From a checkpoint of a small image classifier.
Model: 6.3M parameters, 48-pixel images, arch swin, activation geglu, patch size [2, 2], depths [1, 1, 4, 1], widths [64, 128, 256, 512].
Rows from block 4 of a small image classifier, named by matrix and row number. Rows with one number belong to one neuron. Each number is 128 + 24 x the weight over its row's rms, rounded and kept within 0 to 255. All counts start at 0. Numbers have three digits each.
After each neuron's rows are labels from the 100 images, of 14848, where the neuron reaches its largest size: "top examples" is what is common among them. Only what is clearly more common there than usual is listed. The data: histories of elementary cellular automata, time running down. In brackets: how many of the 100.
# gate: MLP gate (model.blocks.4.mlp.gate.weight, 512x256), inputs 0-51
# fc1: MLP up (model.blocks.4.mlp.fc1.weight, 512x256), inputs 0-51
# fc2: MLP down (model.blocks.4.mlp.fc2.weight, 256x512, transposed), outputs 0-51

gate.485:109145137109143096165145119159143135118179139103158099102103088114129103142202164109146117145130122107135106170145142142128155133141147147104133141155102127
fc1.485:114106092106107121123115084143094137154137133151141157149139139123090148121144136117133101100156081131144144117143134150098155131143181163133166086104150122
fc2.485:119098124174161106083123146137116139142134163088094142133146141160113112115135124105171139100107118164090112146104140119180159135116098154142102140139113132
top examples: large cells (83); sparse start (73)

gate.474:121131153121104153081140093103141125116088151120142125169142137164164128112136116135118078085129110143135148110093164114125139122126115118162202132123126115
fc1.474:106137144128104161123118101126184170125146111119139109159104151124140143085122135144081123135148076124134150135138131127106135129145122155135187076106128121
fc2.474:149134110149115142128130086127119088146124134151132102161116089135117129151118148134149093141112172157161125162151082135142102158130148160135121110126125123
top examples: 101 turns on (85)

gate.367:120103143177113134114105151122165107167141184128130106112140170108111097118102121143131155064112141145125156148130140143085104116173102129137129128175142151
fc1.367:096139075201129107117149122161127132110144187102131109135096099155162145120130137159115180103125151115115128156113133157124109110175119122144138120134141167
fc2.367:110113116136082132139157133106087081108137104095136078117104096136120134124093165104088122071132104129155116111112130130149153135123102111128088113153192146
top examples: 100 turns on (81); 000 turns on (81)

gate.406:095087155131086099124116103131137133125138132117148096125155136094176132123112147139113135131084177138126171135135142148103118171119125085158142129140093123
fc1.406:093112116192149144081104122111147121210141127134105155143115158104122115134131095137150131126144123117117123114108130146174137152102142139147155139129151103
fc2.406:123130151163167154062081133140151084113088147171135141103115150165088111123160071144105146118138126140155134154129126104185178108105147116102122130106164175
top examples: 000 turns on (93)

gate.31:153173102126112165128143139097139123127136143140137124117119131141161164160131106122100115135140139098108155121110066103091114149085102118103108159113134134
fc1.31:162131091163145101093098098084153117157119132116134112161104164098128148132066143130134145159093122132169161114101152076143116157149117127170141107103131125
fc2.31:129154112112132168107160138101145108090119113121127118097168099124148126194122126124137118158155090108124128150120118143096118138106127131155185125116098137
top examples: 010 turns on (78)

gate.386:113146123100141116138149145114123131112128114136124159106124138119121111120121136122066120124147160119105197137157121133104115116112144122120160150151136139
fc1.386:099140139125102103181147120121115122108153098117145123139147090128123135112157140128144141074107137109096108156119143104112125156159165111142123145111117151
fc2.386:088134135110140132119136104069134105122134118102101120136112117099110149115134128132159152117117143100155102072094153105104134091148100123149112144138103171
top examples: 000 turns on (88)

gate.344:113101106152144118100144114148094112133177168149110141120132128104100138163132087107178127162119147122150146151151121122143107211140176112131104169118137154
fc1.344:091113108122158149112120126158095135159145130094142123105155075141120136126129068093125091141124119102154140119125140133123143125103108113137082129092106137
fc2.344:141109154147143114170139108137100162130128128136152080124154118117148117126092114134125081112145118141058104177095120138132109070093114164134146156127185097
top examples: 110 turns on (94); 000 turns on (87)

gate.253:152086110150145112165131106117148152138138128107117130135111120130156125100130135135105136120126102185135164141108119141140116114135144071106140134130122180
fc1.253:173114103137133121129158148105109126100128124140115089123141088109122136137098174104105122104172119103121125115156144139116115105101124166131134157138182139
fc2.253:162118146109148167105151138118081093161094148158148093087115146161115124145117135133122126117106162091153149127154143147110126113075091132154161099133112118
top examples: 011 turns on (87); 111 turns on (85); 110 turns on (85); 010 turns on (79)

gate.389:123098152174090140156203167116134107124132132148094158117127172154120099154118170125115121112111165143100148136161096122133136138129120132103122127157135120
fc1.389:109115124126111125125135160121146118140144157121109163174118136143101119165131098103102104110123142096155174090143121113100138138132102113124201128156115087
fc2.389:105082164135150133144142088143074189119160172145183077112127119154146133159098135117106126116150135140104121113155109139132146116116122164117159096141185142
top examples: 011 turns on (96); 000 turns on (81); large cells (65)

gate.62:110138134083128159152130161101125147086129123119170102144119118083116113143188122134109134143154113107129155123163159137136137159156163079133127149121131129
fc1.62:149091121131134131099111145126119129148120153132146112109094146138110121170118100104091170086108143111103147158156101119149127140141126117134149055114127141
fc2.62:117124100132116151116108131117120098159103153156110126102155151096144090119151113173123074125097154135108134102120116127090071125102153091091142187158135118
top examples: 001 turns on (86)

gate.436:148145109100076136122159097120141058110136150140117127134115152104125154116182129145145151149078125117121171111116161131122135128143164156137148149156139089
fc1.436:112122114128156185086124114143152137137134171125131146157096146149146141186090140122152101132153126159165135111131137122165136145126101113141144132119153123
fc2.436:134136129086111138129105129107126166110059134155133131119127137109147123127135131139143072111093124108135132102153144100134084145140138119111109112121139120
top examples: large cells (92); 111 turns on (79)

gate.461:095158100133147144114129140127148069171142142125142076141100118169142133100128136133136163116120176133132117120130151149098082152140121143113141132089139114
fc1.461:144131109181138092137101105080157120115128149123125131168144146097164114125078133152164117087045150170118134076115129113150111124120133135182163119128134089
fc2.461:082157137115163088150126109154156133158163150108143119136143099129122130118135114151169126119099106127127123065097145136123113142135097183109126130172111091
top examples: 101 turns on (79)

gate.95:110126139117158147126197123089169115088094152152162127141158136146130157154134122111203149144135180122117086137122139154079129146133086110152093138141147119
fc1.95:117105125161107102106147108149119134115134080110128136104135121137111062111192143149128158147129132107085101121105103125099108131136188099096165131138108191
fc2.95:139118165126124096136149119102111101138138090077144149138133146124140165140102140123098129174125068122116122120133126167124123115141094125081124143123093169
top examples: 011 turns on (89); 110 turns on (86); large cells (82)

gate.166:112141126152056112131098180136138154140108150130115110127157167101122137132111108120115150111102145139096171128148126102129090190109096104131144155125118132
fc1.166:096147110134129166128132161106113147117082112121089149089165087133140150163115116128116151119111157130136132140095149122075109114117163156131111139172142077
fc2.166:123118135141146137116114108123126129110145155135135183111151154154093139161124084152162153132128113124120082159093130151121151146141124156135133091116123106
top examples: large cells (83)

gate.274:133144135126107101093172136084133127127114106120110100126143138103119161164067128099127123121115133151099146128148142095118081103150094155112101170114110136
fc1.274:178089074137098137133124165157145137149164131152156137127100137081097099165126091112097122103113108117164137118141152120081132109128126120151159146163162128
fc2.274:149135106153103133123096154148144118101153135169145168136155136143141158108112124128142156106100135163118158160142095094127107164135147120137132092122123143
top examples: 111 turns on (93)

gate.36:113117118135126081141120129137137139091144132135161072157114142083157130116098139115130166166110120144069116118085135126098122111135129148141107126131145092
fc1.36:110126142150131114115167136162132124154172094156105113128140133143128118157131132145124107138120138168151132150101109139135147125135128141115173098118138129
fc2.36:128123123162151151111105124138106090157109142134093176132117107125119109128132099164135160128125152135134114103143110151120117103115137095135119138114108135
top examples: 010 turns on (95); 101 turns on (92); large cells (86)

gate.144:129107135105103116125127104133143152130139175134107133119135143104144137121112118092095115138109123157144152148115116138089096078166111142136132135141117131
fc1.144:134132113144145120128119133119119076147127126133149103169090146164129153130127157135195121125136152132129111125119129121149155182117112114140113122122157089
fc2.144:125145107097126147092112122139114133132125134170093163137164155106130125144103160128119109139148144103147147113150085101124119102076123078154183156145123141
top examples: 101 turns on (92)

gate.261:119096108149156143115150128144092143081125114112164131107134120091134147135157124102154122165146154126145109165165109129169121149140129072152128130114134125
fc1.261:105159132137176124099141156161115154107165125159122145136141116123144111104108099137156151134099105120123121123104088127144148177098110117129138134142143136
fc2.261:110139175116119110165155119148102135149159127172149100125132112144139144135100132144148117119126112128065130122146089169107128062096112135115174138119117099
top examples: 011 turns on (100); 001 turns on (84); large cells (71)

gate.98:133086092177104131117132091109149153113144126136159163130120131162161056146116151148158116106134146158112125088126108114117104182100119093112169163137102148
fc1.98:133149124162179095132119179161129121096101159103113100111154100159126099135124151163163162121098133112110096167105112128133114121097060110153154153116132194
fc2.98:144130111160135098099114131162127168101138114113142125138148146118159145125158160131125167150147104124131106148135094117194154104112077101111139181133133142
top examples: 100 turns on (87); 000 turns on (87)

gate.429:151105153142163167117143082084177102147123124134129155137114136150155167167126172133132128118155164131182140152103124131116127076118104097167123140143127092
fc1.429:090131143105099169107123136133145110128143124120149122129132158088131171117167109117116130161144128139124115105144150106103110148136128182113136168140145115
fc2.429:143105122115196167090125118123112136148110134166104152140140167165188147154100080110101105131173173097105130123100120123145134104110146102156129167125108098
top examples: 011 turns on (94)

gate.233:106138090145136112144164147108129168111134150088131137142137104137146167150090127105106120140155129142136141142081109109143091129115097104145137134142129144
fc1.233:125156149122137138117086163146137141132144093126155151113126145119112099123135122099116117113143108118113112125128137172106172106136160120116063121133110094
fc2.233:173114108133112171097090133140118166104107188127154096133141125171128154105118092125137150142104113134142096145128145132148137159096151168123145098107110116
top examples: 010 turns on (89); 110 turns on (83); 000 turns on (77)

gate.322:153124122140095121160148107110158138103135121084126091147101144108094147115145137081102127152144111132102128173115089124129140106146131123123100115142159142
fc1.322:095124073190094107157118147153163175117143117091131104108106126107098139164099152114143155117120126160131088120119133082120110106123121160101129133159117106
fc2.322:132146150136081106114106078135132125141152138089099080143165068137129132112128125087129107149101108133104114150156088118127116096145135139095126124128130074
top examples: 111 turns on (100); 010 turns on (100); 001 turns on (99); 100 turns on (88)

gate.152:147151126185131138151152121107119123130103122134175081175127139149155131118118144157163130148130147112152109107133180129080163140116130092067126128146162152
fc1.152:129161129080121111128099176146133201159141157173130141110116136092128118136128141119120107151124126109112161098156121104115121130178124107147152153093121151
fc2.152:128104118130155141111125141130125162168111078111105122130147124108127116126137115155110154117115129117109163112162100116202145169135146087142125144098114116
top examples: 110 turns on (83)

gate.388:144134100121117102153117111121120189117168148128122090120113113105096095147113121173152149137133118121131131155098126103161109149135117120149160115128140152
fc1.388:126148112165083125121106148143109115141178122147095127164108134139124148106134115170122143137113128126096154107129086098132117114102142111151156138137138135
fc2.388:196122121100136180117125141104163132129111134155159165128183170095138168128140164127130097127135133106100114165127117135098077150121084106138116153107128096
top examples: 101 turns on (100)

gate.295:154108087127113112154139090097126156097116135164167118131142119139150104083097134143099116140104146151100151145097085110123065112148137154140103113130160133
fc1.295:118166125153107125100147103107103109130138119115131130113112128091090133120136118109154127175127128095134087182146134090100106119135134153106118149109062115
fc2.295:118170137100146142100116112153170144147130157082105130170103125110130123097150106152100136158157128093099145109126133107120123094134135142123157183115106117
top examples: 101 turns on (75)

gate.230:119110116127100120144142101128149117169118137168153118165123183128150117092117135193141113127105156141168162099132147119167117135143112108139097141116174152
fc1.230:173158147139132103135143107141159148102128094106082110145087096080136062144106101138127170125093127145120108146145151134126128114127196115092124071160135092
fc2.230:107115134101150158100084132112116116111122101132142153091132118109123151173109118081091133173119115124083086138128111129170144120186116112117144090100099092
top examples: 110 turns on (98); 000 turns on (88); 010 turns on (76)

gate.129:100091125135107122117155089095107113108086129152118121135131137096125147126147103159121109127119164158142134102149130098101075154160132119115148117141144100
fc1.129:141137135133195128150146122128148117113132132103153138128117136167156131165104175085146115135148128164138094161115105147120117107126082162100062108136099096
fc2.129:146140130118150084138166161115166095090138106144140125101126135130142139176107172105156150132124131124118111138121090100108140172134112106108141178128178166
top examples: 100 turns on (83); 110 turns on (81); 000 turns on (80); 101 turns on (78)

gate.122:112097099136093169116157188108115127130105160114148158109108087151163176169193146110141130133146167154090101110150127134139152137137186126094173147138118087
fc1.122:123091130096106137119180140101136105112137130140113175141137117160125131164138129140140073117119130116133124121126141104126127152117114138092106151117145109
fc2.122:115146135099145132100147121081135123131137134126121154098131122177131114157119133112131133115166099106136188116129112115080163154129124103164203102145152132
top examples: large cells (97); 011 turns on (93); 000 turns on (92)

gate.433:149115134135124141080166087082142139094115111128118116143137139156153169127104126123087130152127153128130140155109096167143123119103090075131106105124123132
fc1.433:140126162088136133132114169109121142108128129120119069152117149083124061118148143122140110102068178148094134118121146073192115133122122126135142167116116129
fc2.433:138126126092157140137092131070126165121130158185138144127106125107146156133128119092111114142125135103100123117120135085123127129169095083137112161121129124
top examples: 111 turns on (96)

gate.464:100115144114136116057139077159157118147154105120089084143140104138097161132137163133145137109139150164140143169145109112126124161151126128114132146137123148
fc1.464:158095106141151103126155116139124117143180112188140170094111135148108104177096090084125131129107120111108065153154157123134153105123109081140075103116121161
fc2.464:158114115123159118117095099177157107133170106098130161102133142130122112158131107067093129151110088112126134130174146129110163101154151112130138100156100170
top examples: 000 turns on (96); 001 turns on (86); 101 turns on (75); rule: rule 119 (26)